{"model": "spectrogram enhancement model", "weight_standardization": false, "block": "bottleneck", "upsampling": "pixel_shuffle"}
Rows from block 2, named by matrix and row number. Each number is 500 + 25 x the weight over its row's rms, rounded and kept within 0 to 999. All counts start at 0. Numbers have three digits each.
# convs0: reduce pointwise conv (model.enc.2.0.convs.0.weight, 96x192x1x1), inputs 0-95
convs0.2:486468432473516506488485495501487494470478508522464522536493514504505488518502483511506512508497498496498506493497496491508545521532478481456529487531475537507501507459476480462493510548518498517515442469481504480501502529482531527525517473477530492507502493419501509494526557478544497490
convs0.3:492450454480480510521462530507499488483499530514464552539465529474535505486524500491511498500504486503508521477497464502482536534527502496520481476516505510527504488463497493466484516504479530505548450467493455492474482506503487517491516505467516530512522505474522522489517554505568497493
convs0.4:507491485517556523438483504489475528488488495486473503530505497494469540565493482482497479538479519489490465484496505477558548516529489535481497449496471539509525479485516519493483481498532458492487488518523570466506531491482507472550504486514499477478487504451475488450503521451513491508
convs0.5:491489460510535498471502491496487509474476487499474506542513510512486507540496463491498503542486489493491492496502503481535551526524493497473524499519452542505511500462487484480481510534511478512496478489503540476498521513479533530525531454492529473488494495425480500464512546460531475502
convs0.6:494461503458453463530502533513518509526488479520491515494491481503533474453487537507474490444510498493470537512513502504493534495473446491475521466492545473513500494500494501544503467519523503498463516492471474528498497531498433492479494551508452495456516546489516497516483514534530522534
convs0.7:489471430483501525506482504498507475485477528513472536523483510492522491500496487509506531486488509516496502492509488484490538533525493464470506468534487516510496517457474479459505530512513517507521425469487458482488501515507531527516521493467528511508512492447490525503521551478546518489
convs0.8:496479463504524504482487487480491506480472500516467492517506526509495506553495463503490505548492489480480494503495494483521543524512486489466522497521471531498501504464492493445492510528510468498508459479471543480502521512471540510531515474491541477494497496422492499462517563464546487494
convs0.9:477481559490498564492467505523552495510484489491519512507548506554457557461521463461529481523471474533500487503468516480517497508503486526515501563536491498497519482493485474544468519498480506493512512554520446488512484490493490484480506509483520507520496501504467484499511526500486475533
convs0.10:473446442451469507506486523521512481482499515495470551544471508476517503465508507519535519473482511537490505484496479493482531531525508480481520478531505503505474531474468480515497530531493532528536474459499456502479479491532522513466508488470528510523505492486522546517528529503539540494
convs0.11:471448432445463492492490502525506469471499502479466553528453505490499483457499493518534506453478510535501510482487480506478523509519489487475519459508487516504474519476474475503487516526482513523526466460530449503473465476526513527463515457486508503516483496482515560516525499499527513502
convs0.12:495485460509546505453498497496471511479481510492466517546495509495480520549491472492491498526479504495481487487491500478549550525524481510484511464495460536506516490474499498456467498525511451503495451508507548473495529500470524499535518470502526485498495509429486491457511550465531493494
convs0.13:527478500492540510494499488476455532504508476498510461556499481483487489529497492500483515502518514488485496493490506500530552465520508528467449478508510474496488539526545543480505510517535472527531520484493554495505505486501518490531479498514526462522490500504488524451527501483527472506
convs0.14:487483481488447487538512486467487487492491487513486486467485504469515506502469518504464468500505511492439509499508474508504534514487491506482449466481490420485488482522543536459490513516503457493544450500486469524484466495473491499498483495488527486527503501479505514483527509492530510487
convs0.15:499501491508455497545514478472491474487497504531499509466483501472524524510480509492477458514477511499459507504517474501488533523496483504492439469483488422491508457525531520465468508514483466495537426520491483522476465496458481499513510499494524515527505510464512494496518516501521520480
convs0.16:500482493490523522503484510498471472489483541521464529555467491477478507523492475514486526509503517505490485490506493493512538488540442465512480469509457516495531496488497501432490488508476473510511394534530547468472487481455498508496517489494499520492504505466513517487509530509525490491
convs0.17:482458450460475511487515499524505482474483494489483542545481489501493493468498491529534519471481515534488494494496509488486532518534503489462526504542486518504475538480463470529492521538498525525518474461509463500497485485528535527462515460484529492511486476474513553522532522486515516507
convs0.18:469450432453466506480509497523517469478484490476473533527465485492490475457495490529543516449483516524498498495491505512468518504508479485460537478542494519496468526478463473504514514541493506524499463460522457494490465474523518527459515461486503490518496488485504564526529503477528516490
convs0.19:493465471474481520488500497504495520480472510513470534545483520485489503517498465509522495492483480507502507497482480487500561530532538525503503500540492529515496520469511500497476529522484517508545475471503480502488493482519493534521516465499527488502471486486487520478527530486543465500
convs0.20:498477455496531502453473489482496515475477494506459499517508529513499505552491472484486485551482492483476503492486483485530551522499485491464528499511478539502506500465497496471497510522526472483506474476472542474506529518480543507531506487491533468491497502436484491453513567448540499503
convs0.21:507481497508528527500475520492494505492510536533505514518480554479520557541524483466464503537473488491475482489517479472520542544500478486517449483509480496494517482484503507496465509492494483486530464518484528488479492485482480458535531517491525519491514533439517478479514559506545544477
convs0.22:506493480514551516456488504493489515488488504500479519527497480492482545562498476483506479516479528499497467481517506481557550516521477546489480413491482528502520489489513514474485490499530452497475456524516562469496538493465517469553503493516514486489489519449486508458505509459521497505
convs0.23:513482496516541499466488487491522540486501465465504474529492527528477514535517467479508478532478501481475486511482518487541522540487526552483560490491508536505507490488506506558455487521508490506500536504506547509518472490521507492517498454521488442496434501488499510478510502444508507524
convs0.24:496468523477516511507526449523512465514487480494481506541516473545508508447482493497553525485513534529467487483539496492516484472520482468503540533457473517486536553510493486511506500527489499501495474516528526495473545509460549542511502470473499506501473482519517507480501486522460476535
convs0.25:511441538510545514492533455475496482529529483479477467497516494540501510489489504493557532529505523497487481466515478529495460499516506525517548552526488534474504515523499495535518484494502480479484516508503584487511533500446514501567492503465493511507500480529513516508491520505491516525
convs0.26:502495504501556498492518501530516491505514476483501515562494505493496488476534481512532524482507504515525479486495486497556542513561532524518490470453459527511532497497494482495493495524461485520518479483549543480485543482472482532529511480491487509468495476480516507443518490503514440507
convs0.27:508512463508550506466450467493466488486516487483509517496505485456497518532487472467503488506464555520509478502534509462525545496462462494480501438507476526475523509521496497498494511467541499467487462497482562489467495491482517501547518469511512473513477515451445510478493449444475480528
convs0.28:488505484447426469473515499518502493498507498504517537492479464497504453460517507510486491449505515511516527495477501521484497450461472509489461475496503513486492519494494495468510488532520459504482466470523399475508490500498533522400484492506471481471497468516521511468509484480520490489
convs0.29:504497523456440507493480499525535490497492478497517553499491472542491527462513480504513486483488525536493512513528518468505500470497464472489493536495496514510489551506489487508504530506502487508495466503535437514504546481505556538408514481516511487497472500512507522497511517488482459551
convs0.30:511452532454522500535485453508505457509529478518457480536467527526484510472507478523557531483489500485500476471544456502479501460508490470535505556526505512493523511506508497503530513491488445498524479551513508519496491492461495518557492513477522520534526522515521561513483554504552527450
convs0.31:499513491498453492493539476538521467500479485474493484515518494554485470444491484524563518448509552516500467510507503521495464492507500501477533543484472528488521536516492490491511510526498476536488470500550464503499521502479529542430497460497501494496475488532522521491528479496477469528
convs0.32:499508524484433518491493487519534485496508478490512554535520485557481512477506473512525525474498513532519498502503506464500516485536473463473500538486480510514505554520488476499500541514506474518503452513531441491505517494503542526405501476505539479524441474507509519483525498482495435485
convs0.33:511469525499538525499547439478476469517533487474483510523503507530505493448512479476543524528505538524484489466526474535480489511518511528502534504459452531484520497493488485532517482512499490475492515484523538468486538487453496543561525468473482507481490456519524521476490515494478492530
convs0.34:485511513451431511488515469524526467515486488491497504491500501542480491459484494519547501463502548527496495508526499517480440462480474454493530545501496524464503540515496490480544517501514449509487461517520439493512505498493543526418491477486513476515482487533507541495513493478488483512
convs0.35:516418529504541502510511461485524479532534478486467469512504505557508522481500493491554539528507500483488475465523468519488480491512501521520531559521493524487496510514499495552513492482489493492499519515501573508510535511459503494570487509472497512518509486531529517512483534514511528513
convs0.36:521540502515468528524531504520506460513506453473507507564523480500480494486473467536553542526506527509530463510512473480514515487522487478448505522531475486507518516552496475504504524529482486554503451503516514505516510507472516530408498468491517460529442469496512530489540485472502464511
convs0.37:519533480496421522467476460516477493494518478479514519515511479448467496510467475477452512517488521515516493506507487472497482475484472461461510444483483522489508523528492493459516516499520478500484473481504487485499504499494523511399515469488514460518461483477468545486514495443493461474
convs0.38:508440521495527510496525443485483484508508479473468464534527481546495509484465484496571546510505521495473477471512476507493463478539505493504555542498486521492513537521495497527513491509498515505485516499515575498489540500466523518544505488468498523513481489522506506526498490519476503506
convs0.39:515529469497437515460463462500472496481531476460520516492503481449463496511483475468432518520477520506516483499508495472497482480463477471468514440489475523476504511525495497460498509471517474482486479476490500481487490499493521508436518458492510465513457480470467532485502481447479468469
convs0.40:507526500494514534509464495507522468499520491486501515526502522537498518467503446455514527522458519526510513481529493452464503485496503466511487512509450487503546525492476487529466499480514567505523506479494491485473506484523519544568531466475484533497469484475508515487487551502476475523
convs0.41:522475507461462525495442498507528495475504478477529505476515499540473530495522456483516481529460526528485472521529530455495506466473473489504518533532479516516497550517488493530505514455502513518492508503511472521486529490505531545441509469521511490507469483500495539515513477471470482548
convs0.42:524440528505539521520489449487522464515532477507490486500481522544498527472514475492541521521473512510486471475535474502478483491486497492519527566535495514481529514509498496537510502490487483488508506538517558518503508493463508521573500505479506518518501499508538550516492553504520523496
convs0.43:528531478494446521507472470487466483489530463494521514526523466446482512516486464489480487543478534514496474519528496449500485465488466459469496438502479515509497511557496487475494516493502486513492456480490503505489530513474523513436517469501521464528462500467471531508507483459468464520
convs0.44:491505512460431485492513510523530492496511496507512573519496466519508522458524521515507502476504497525517524498491506524512525479494463490500467487494505510503509505491495483485489492528506464508509454475534402477499501508496514517408509490513498488484497490511508499466518518498512489500
convs0.45:509492522537558534503537464501533474516537498508512497494505524541512535471523462462541522529478549530497494484529515527520498532507516536528519556518464526470533489497489480550484494512509528484501515528511553493486500491479499523561537480492496530496501487480525511514495556505499512532
convs0.46:508470477484476486505509507512499500502474474495456504496468528484505456499502491519422505444483488485474493513469501503487577520490506504463497460500501404528486528443518513480503517517491475485518481479517502509507494499507476526512500517502510475500506500498511536511528488480535512512
convs0.47:501503506499490516552477530518499504500506480509481522520486562466519508505493505499498504498492479504518523506482494502498558535518533480500502466547517492529532491476515511488490521515456502506538492489504485546492490514508489547505494507506511486504505513516516499498540503521539471487
convs0.48:505511486495429480499475519556523541491510504491521563494487540490507529487513515504513486485500488503516512495476491511499446548524515473539523483485480461500502485521558560530503480474455479522546561498500454495492486489528474501484510511486485512474510489507527498503546482518487501501
convs0.49:499447468503495488512515495548490484470507542526531532495473517502518534488512502506519492471508470509497525492471498459502468522555501468540484491482485453471528497541526519520498499497483514519521504503473521511458488491503486477497505498493513547492510509454493508546533498535511522500
convs0.50:510490497488456484488478516565518555481514514496522570481478531479508531514513504499504479494504498509507509485485497508522449557529523465553519495471474467502501488527562559527508490476455471515543556505511468485480488488521489509495529501486509510485504491498543518506549492519485492509
convs0.51:531478472510513495453492470524480543523515496480509489491473480505502433509505519495470466479524525462467535494466516505509486500517508514483522504536515483503486513519522534523498448484543495478487547460468527485527489483525497496522474513499468479464507477521476514483491514496477492533
convs0.52:501523489520465469517474517518527519490496462501479489493503521537514490526489503512521527492505464482529473491503480476490469503493512493524511521463501493522486462484530529489482504476430519502545522495480462518506477498533481495477473499488515509494479476496534455491513427512472496467
convs0.53:499557466497416459478522482529496493502492451473458523476477459480513488511483504505486495498510522514532498478511462497478460515466455515517502493432518517505487496473486493472524490516479478473453473486517485491514490498469514529430521494479491474473510496475542530484513484477521494476
convs0.54:510514501504477515491451465494492527504471392488494490469509489487502509534465499509510467500499500518516482522533494482522484497474489474491521473513510510515505505474504506547499510462526513459515528503520485526524485502538522543468464464502503430490455505493475510481495449476421494499
convs0.55:514500495491454486491479513563524551485511516491522572485481529478508532519507507499499482501503500514510513487486498513529450556526519465555518490475477467508502495527566562525512492479456467513545553503508475490489495491525494508502523510490510509488508489504542516507551492520483502507
convs0.56:516514493500461488482486508562526546493510503490529572489487531479509525517508513502504487500498510523513514489480499512533444553526523467550532497468486467510494494526561560522508485490458478523544548495510481488497492488524493515496535506488501508473508491504545509507560491517477496503
convs0.57:516509502501466492485488511560525549493510504490526575489482528475511525528508512500501489505504512526505508485494501516544451551521524468554527503472486471516491498525562559523509491496461478519543544500513489491503491486523497516499537509488511504478511490508553514509558492517480500503
convs0.58:487502516482491490526485513518518450519459496505472506535479455506524519522493519515534502494533495509523506508486495506527493495530451487535511507470525531535485504458448450519514495496462516491481445520510507533515505491477471497480481525522505514469497511524530497522461477522512508477
convs0.59:493539497516505512505463526518510470489529480466494504524515515507472478497488492500477544468477476507518450505491508478477502494503499456494501502468473463495523496484484484507488462472485506517508505514498496497488517487517474495508475500506455508445482488516490459503483480516475477500
convs0.60:522515495505461488483494506555524542506508504480523568502497521493508507506504510508502494494506506519510508486474494513523441553529533481547539498455478468515497499523554553521512472486464485525529553481509479485498509495529495518497534505484482503472498472512538513501553475515466480502
convs0.61:481473535496475494454518473521529481515487502500514499495537494532478453478533491515484502465511476502488494510470506501451494503496507510480512553506504491518505513495502487501510507503500471494490495485515482465527489508502510503487465508511506466504474471547487505472520481487488491538
convs0.62:483521532519518500533483522501526465523440476524464495513501461521522520557462518507531483514507488510519511512510501506526489506523459496522520518491526522531493508458463449517490512493472496488489468509497539539510510502470480509526498520520521497478470526518495462524459497519493489491
convs0.63:516521495509459488479494513558527551499510506482525566497499521481506519514499510502499492502504510524509515489488503522532448556530524466542535495454483468513499496528560558525513480485464475524534557490513477483496501498520491524496530507485498502479498482511540507510556480510464489506
convs0.64:520507500501480489484485512560525548493509512496525577492485523476509527531504515508502487506503509528505518483492502518542451552522523466559525497463487472509493501523564559518513492492461469516542539497516500484498494493516497516506530507491513505481507495503550515507557492520475500502
convs0.65:518504495494462487488480515559522550491509511499524573488482531478512532516511517504503484500499499520510518487482501513529450550524518469551523486469484464506492496523565562523510487484453473519541547499509480485492486493523487511501526511490503510482510493505543510508556485517479500502
convs0.66:510511488498442476491485509555526534496510509488520564503490529498507521492505515511510494480504485506512515491461494509503441547527519480542531489472480462509490496521556554527510476483461482523540557482498469493498501495535480499494506511482485507476510479508522506503548477513479495499
convs0.67:519512506501486490488490516559529546500508503493525579496487518475512525534507518506501491506510511532504512486497502523547456550520528469563526501466492473517494499521563559519513493499469469522539537500518504488502495492517500520509538509491518501482509496506552515503554494517473498502